Weights of a small audio frame classifier.
Data: trained on tunes sung on syllables by a formant synthesiser, 39062 training examples, 1.6 epochs.
Rows from block 4, named by matrix and row number. Each number is 128 + 32 x the weight over its row's rms, rounded and kept within 0 to 255. All counts start at 0. Numbers have three digits each. After the name is the row's rms in percent of the matrix's.
# weight_ih_l0: GRU input weights (gates r, z, n stacked) (model.rnn.0.rnn.weight_ih_l0, 384x432), inputs 288-431
weight_ih_l0.114 102:141102153194115119119128123114172116185101072139123099126153081144124082140105128161138093166109131149151175081113152116171123204169189171186074130120107063139159166154162104145093119124062127152089080121165106137124115138114144149118118156130096102182153100150086104175089148110175151111165099171178110140139053105091086097155117132059134090135159080138119144108122095121136158042090138176081119100156164123141116118089160135146134
weight_ih_l0.115 110:158160115166143098166098123090141119126045097077138128169175110140199120098153140118124097109142167204195111172129101108103155127177102123166123145067145135200120127095067157144095111098126121120103133117139105156101142119117143095196154181148119175099120134127079141053127109081152150164147157127104135178162086147166069130177168135139146138138162174082145115066107097164122125102097145111121148197122146161156122107102172151135172
weight_ih_l0.116 111:141134122117130122114184129142151119175160129154141094138090165128160137136141126142147149142114130095146106169111127111171122078151098167117169107124172115092069129063178068088190146128102081057129092127066096131083151094106115137147082138157184158105135123125127146161149143145146087114105136162152097122139133097116167205128178150137142097130148188093115126106087201136080141077135089077108091126109144199129137105155150079138130
weight_ih_l0.117 105:065179090121115170165149155129164156087156162087112123167131105124108105101130180153116116142205117109124134173128104122117170176165127137096160134179162158073126109072150201149163173135051131106156177148100112133135183144082115167074102174098150130171123130129109086169073162117170138105191101169167112135160141097114138123079139101114141132091044154107102156124180091113143133103122210134189119120129129115079116109173138105093117
weight_ih_l0.118 109:091112169151109105091102144120131117143161110165175097130132105157106123138196167117175077117131156153142083152164088132105098110158131111150170122121121133084159097112108141112104134086123114210111118059131114120226147060096110118135171132142127150099177082145148157096129101162124108180096171122155110130187110125126156128145078060161151191118137134171158159092109131155139116085150102127105110131096111091150106142128051052118135
weight_ih_l0.119 104:203174085078197166148124185120150157162135092078112100100164108209204115098129140108127145081140109110110103118077153113079126117095155089097146139117102072168112134110145126179100154150171087083104161137152092102180157059212052193124105066162113135112147151206153060136110149133142119203085114134153104150079116132120167134139101098157138086147132160116088133155106154148064159133118090148114129125165125157095088127133091189120155
weight_ih_l0.120 100:148136140142112145145139104184149188193164146079161141136160104098105180144113113109135174126154081110120107148110087116123150173103150119120106167093181119089096161107144099103130146098142166118138189083154111110161148150067100147121139120117115130085140181160184168150173195142146146145143099170118155145159134131101072172092114136135092094117163122101113133119093126146137126131168151157100115183176118125133107106147100055165198
weight_ih_l0.121 108:120136155133104165085135138160157144124122115115166166112099127148135115099078025125176157074158145132090127124112178172147125188123097117133095085154118160194118173122148121115115077119070077133104129122102165087106109118122132120131146095153074127112170113108087133139091121141103094161145082123107136126185132124124150156217167143137137148205104088169132112129139137169137121110091130125111117111193139108159124132146106136128144
weight_ih_l0.122 109:132117121107101100192107126167108073124117150108126114109171128098165113174126166181120130081086097188095124094147128109117151110169166144142116170150146086119097118107141105067088105147127127144124119145158095132141138204105160095054131123166145152151079183141114143153126141131221189166125192155151055144116116141134086082102135115104142087127161160173085182084181135151142130092120119174084149154107110171181171087133073192149147
weight_ih_l0.123 109:021053077114109157119149072108088169105167162151109066182127101089087148178133134139104134150152065146157091122122082139070077151138110149145107143139157142185188127128141071158154093104116146136083109038115125110107123127105151078132086152092177158135185083117173161142150103108130165115143095161152081099195193151117145117091162122087096125094142202121186124134121136092126090173141080135061131099093129154089097095093143110130102
weight_ih_l0.124 101:109118061141190080154135156125123099100105133105143162133144065116158098122194151125179153125132168123159124139135161131127144136112065179138189137147146119141101157106075166136092093132120124099088146139141115157178105096116147098112217091067106079135148153090132118096112115159115132200139132090145097106058140097139105159087125121195174132108087181168088147101139151132144122139164116112129081110148162079116183139155086116109155
weight_ih_l0.125 111:156203157171174095098140102135105095115105151079146123153140155187128109161099066120073130080134162170156121068159121045154136162164131115088190154132143123103149183161119115103094107133144153155123093100108165178116120137117102160195186123096194082159136158144085170184107107111132132185104120054103146089147136145121124101117142139149100132156106175130148140142123132125124123160114200176173151090134136050161102147114147142107126
weight_ih_l0.126 114:123099131167104158125164150166101174116128138129176188129155153169132121123103118046162096141126081123164096081165083091121136060119164109154147139101121202133102116113124144118132119162128149138147103121087128108167122078000148160168101188050151121103076073219145118090120084144182063113107135104072165098148091120105089135122104122141145127153139148167079107159091135124167128112140085135146086103120149118098089131172089196184143
weight_ih_l0.127 104:077135123148168124095102131136179119083137121155139068133147165126093091100141174128125155115136165122086133119126082104129110170096137144129087184113169077092116193119097091180093084116078109189087154158176186163145123144128154151096101095126083161080141183162106142127115148129113194111054110124111090125093090176142169083158066190140121098153056137127108131162154116181175102070093146163151086108139121097152113108080189138122204
weight_ih_l0.128 107:121114166154110077104125127095145096131156098125124164114088104126158160124077076115089124101158140156106160132145080081092185140088145114117146214117103206035134120105170164177147095089135152213101134082184208161124063133135142164179131066138143135075155114107156122157141171159085095165159090147143094123055066156116087135102122092132157118110150132135097128146119177152121174145073132084142163117064133089154116190125097131226128
weight_ih_l0.129 097:151102124129102125116149173128160091129089158125123143101140114163156069109165074119123080151109107123127116145092111143078102120093069159091172107135088142100137148152171135115079119135088160157054120096146109091090194196192085132133130140180106133084107151122186094194126153196094128114113119124141130090145118181112067144088122159115103167096087141116125172149128122126067127067100109141124148107165075133125068157135071206138129
weight_ih_l0.130 104:237124100128130135141117164137174069087164143164110122119084134100107160134028124174083175139171116166112145127176215152065139114103098124116094123106143100255133153125172130112104099136164102198122150155096148128089106086120122148103095087131114058085144118087133103157099091108082100065180151152147132152132123119118104104085128125113175124108154132193180148098104108151130127155164100115133133154163115110187149151206138102118153
weight_ih_l0.131 095:117090171151148145102069136068124138177106114143138156148121070122173112145141122070198117125116107136081140182121076097144108144153145189112124109109179191093151109122139120082116113114167114114120117090115124176139211127133114151114117152123138180109152106148115172166131121108079135136124155155134204146111082195155150132161148094086099192119105146104119141126151117106104103100073108164091152123156073164151093139119119084123112
weight_ih_l0.132 096:163110189148150140178157167124147175120123124060137097151079129089135107129139125176145142143121181176108102131103095141186179130155085157065156114188116148159181094088072107184103162080143143180100130132128129081090045068150111132108139128124178148156105141116141154100101144120130188150119144079189209133104188116095162142115159104080122111158121136087069209106130141109121108132138139099087082120119227124091130129089150148143173
weight_ih_l0.133 100:127147115125113088093121131158114108141176113107157069141092162089079135130138065113117157146131094156144106105153130198137098135148122110155172121120141146096140130098175109150090120112137156173143116152158176126153152099174104179121057117119172099026158128117136138139122117152074122143077110113160149098115168154127141111134135134051165132159088113059147117153051153175132065190136118091154099094147029071184164156116148107051150
weight_ih_l0.134 102:125091118144146108148147136105166117162112162128142134083174155144173122178195224125150136177133098127131132106211096083100109145143188125144167128090144095071171101143116139154120151110131115105140092105117120172155106089065152144153141135107132135108116125135089031171089115134141107150186077167088097114108064119114064115136137092113142151085127113083124116106171126166149146130162164140086128110073137114113084121123081119123119
weight_ih_l0.135 093:088159129095143112103120138102140126138166111105116124147159100172166099160092099129074148146104168171099156146124176125195134071108092087087058108107145130062073138091122124098132218057112130125120181098141114086176116162114127179183067107123165147147156128182097138111120111145125180163150162130119109087110167172136170123149157126151046112138084167043149126108120157118126201062133041111165089117114149116119125137177105190129131
weight_ih_l0.136 094:167147153109120063163170152144150168134201203143165159158134187139151090147123141113069177149098147135077128105165161086126133099100094109129146171114113146108169090082126127153125128126105105160195152133104173107163175168184137144124149109200171182113048104117116181126151100130229071130172064178136090070165139116113222124156150081106120119153113099116095121179112113127216170157132134136136103132181107147109144194078115122121125
weight_ih_l0.137 095:091163163115111114097144100138130143168150108107142133117148104102131157155122058137132149115189157213194127106090153154124111132178170112119122131102097092114139120157101090148101154119102130149090104078157141151110115103112117130129168118109167124120147099126130162142068132170067161105127119072151167159145118084123149123155094150173129113070172166102178193064090165123138202084078130141072109078126125107151141193126100102157100
weight_ih_l0.138 095:129112080142034103136102147141113144164189148127118064159152185181153093133171079112110126102141140124143140165112091092147169141067172099131112159062140082114171108159072097124106127124095119125207159156176150140132179167145127122154115131167127157095149102092115154064128140180166081137122151145114114144175108180134170187121107103178068103157159071148112117148074081148105145202146126161137146147132166142129179190094115195166169
weight_ih_l0.139 108:071193094098142140141149144118210143153126116113175141139137107136130084139172103129122072118119097118143096097159150073124123220115194188100126209120130175130174114083115112105102107089037164115057130130114172119158166119206117146107181099076141153079114138193155130116119164142163068163076119111121104091073096159110159132114087095147102111112033109184137110129155155127106173107105125126191115167108153167096150150143127151135124
weight_ih_l0.140 100:122157151107193110160069153128129089116111157178096155162127119148127101097114106096150226096200127129072095118088145113121106069154135106100089107139120086193127071137110127167142129162134095121137103116129136233023125161086141121085155123071108149148130161107102101169127144149185120130089124139108111109138112163114173186109114083140177130169149087148136165165162179116137132099139128153081100119062116138124114115124104099115090
weight_ih_l0.141 102:150189146212142138160080102132118186121187106093144140086088125137101113086117074184191139087088192100134113140111112118134142112171135136114172140099121126117171121125128139067147140150114116138182116174063108163107152073121136142099185153138233138148112163118134081151111138179163190087128144120213145111133142085114171144107151130123120139133111131080147125084109093088148138116124071137180068168144110086097088165127091164104100
weight_ih_l0.142 097:118158108118062180136090136113080118137100138184080095146205157140144165179141116111111131134135103180128089121144108152123132134108109167180131123119138134122114182112135139108121170123105130112091048177121118126109116106129063141123121143138067073158130114151125170146090116136142135091144134160130095114102162106168102116137134183189135130091126103138128144101161110071150105084069077128085167118091144139093152100100091090155163
weight_ih_l0.143 098:129096125131172128063129167189116141097100161131102080143086174148160132222158152155105161088128114100171158194119188113122114154168144106158149137105152110108104137132117129120126130135161131165136156107085136070134134072129164120136089106170145082166171106131044197049081145121143143162100142119099098108106144121090156160172066156192079071164164147084132140106097113094119159113104118133141107085154160097054172131157159138101162
weight_ih_l0.144 099:146125108113168198110121123123109112163141115117089127154107100177113134101107161092141144102147111152136086144111131094101138098157166128117130086112093108091121098170157151118086112111171107096144155137119078129121185134044215091112130120143062144106153157130146109113150105073115045180112113124147128154142102067133158073124157094110135112136121130225175089124099111113101144095154121104153122145149228133115175173184115125085153
weight_ih_l0.145 099:087148128091147101152123114146140108116121190153081154123152135176143143155127114125079104149155130080131137166167092095120031128138096157123141103153194159061057118130147132104156143212117104056141084119117108130195101159134107089114119118155169098116126128112141177155150119152079139110106154127123160169157216159163119128110108233141080108120119199144130118124145137125134087094065129084146172113085116130087128185080170130133132
weight_ih_l0.146 106:030134091132177125098164113082175142112167203170101092137188178090135137145141118113144039156132100098177094110136113069162099158140087149125114147098127201108137145111157148164097162144132126082144125064110161152146097175211131145092104184100098123182110111123116118173092115133102097097188101140121111128141139105192083174057116106121149133152138104162127149133079115153148127140158124166119066181115138160104202188058096140126078
weight_ih_l0.147 097:129183127174127065124108115162106126180118129094152134169121152112190122065114116129164088155144111103120152122151147147095136177152122101152079156070173126080144153139071112114129088091095199143136180121135156160055122155187217142172134121128167117144178114096067112143085107122138135103193177131106163127127127116158134122138096089131072115139202097160125081119083147165122144144087168119114132153107120151181145118172156149161132
weight_ih_l0.148 094:069128160114102149129117125103153152098133152182110123128142163133149159174101144074167124090120142144136139094142124103198131071135126107051107129167138126158148085158123054094160137108125135125148137156099109129162120160068160142163144132173201128060096145160163200139154118180138123153126127120093097118143045134182154110088096108140119119071133104152112123099169133121168132119132120151154166153117123169141103081105184199065145
weight_ih_l0.149 096:075161142145091095126099114172106095199160163161131142150151151124125061160171146140085047168169164138143107134103125074216138108156120123183161158148118115112127139108122121110134112144095124086134130173150121144155170169137097148126078095148085131148131103125125153128155156166115103155164161094109150125100120141111138090148104104129105082164137133099109149076106101095164185108092132088154154124170188130140100183141093091144151
weight_ih_l0.150 102:135144137144117145108112156126186096163127087173153091137132111131102141135189149115122146050126168109141163123187174069191157134078170172161091101126136177176182150092120109102134165104100167163144087134088126189144174092131095135193072148160109172125150052099131193122134124107165119211116064124106140121057170099113147108125104113142117150134087181065139095092128087141170110101108103121153098120150152149140163117129168152153152
weight_ih_l0.151 096:145142142111124104100115149048183122126137065120159104148128112096120114149066097139103076088195122134083134112103118111122118141122129074087091132078165148098110082146138118106089170121103179105121117118114148102073132139116179117107089122166168141094136141165140159141112125142138100161163124163158076085202176070117186148120095173052160077164164159186130117096081145171067186112121181105090065114087103105124126128141078131113098
weight_ih_l0.152 097:170089141141136166100162104131094124092110095100072129110149146089146182108161143171158176179120153160112109163108109087112146138161068104110144102146135092198139124162115165112102099167120159155076157113131109080144159114145076145104170204102157177104118134113145117127135147145176162100073154108119133142112088100189162071148124131122116093137153068112149157111117115105143074072125084161121121124109086101147098098077149121087143
weight_ih_l0.153 099:121169146145084159126113127138185083180100095128117186123156131097140166115182062112077097121090121103226153120107116116114157156166130090096139179059106120100149084172099178148145126146130160184173081129186174115101115104122119121104137062122139121085106160119118128079133178163115214145152166124146154121105140057095130143132141124118090190078157117086144079166184106073131126136133119172118111139148156120094160128116186149144134
weight_ih_l0.154 093:155128097163154130157129123121169163151138168127149137168060138125154137110111087159110136174143160129120072075134093131166133087139100121098147146102176104147160118101166135172124135102153125158209153081123081109109073135108103158122127145091165194098157121109171135127117149094081181130078147138076199160130072169094125164202168103095139108177109135075115081137184117107127156143171151095078100083142150140106102148115138026120194
weight_ih_l0.155 104:164152136174106162132102083120097174108117106103141169087159191143085121110122129107112102155164093114112177157168137131161090113152132161123084098100163175156098159087110138099135118161092086083080106125203093106084145105065150128134122145124144131158114141107108201112115124097189155050066157091185170195154159137125140151125136095145124098134114137121096136040132093179137144153137110151148169097164154133109126119168178112184105
weight_ih_l0.156 096:122164046105085128179111122153187112137101118131112126134122121156154132144155093116150206092172081131127152155124168166107126074066152142179136112145167098129088107118090109153140098156140044124094122109140152106135139144167124138153086144130124088154127121152163194113125158193091102163114130171109086151103165158110138184164161119180136107192105133145117097150152145135131140179133108078134118108129168115168192159134175055152146
weight_ih_l0.157 098:146126097168128154100073165066150121130190143127178128111147120167134111137199076154163103162162105143135126156075063173116164079126102113147141136102151098051135127128087082153107108085165162130107158131158070155159176167104108148124143162129099083130162150117133150158100187136110132037084099126190119171141084148157141146165096119137154142085103103160149110097152179134171057151157162137135160134172119174121088120097136140153168
weight_ih_l0.158 097:214107057105092181073095133104110144127150172154185120120162138167168046136185131123044196124154111140129124107134173160120105044095190119132115137113157120189147149123081114111068158112131046169128111097128151101120125144178122190159161170125141154193129096197170134181154116116205095147119108108137126077153130127139157118160105166162103072140120136108087111106141120166082127053065098138161135174174139130106220098177115073121121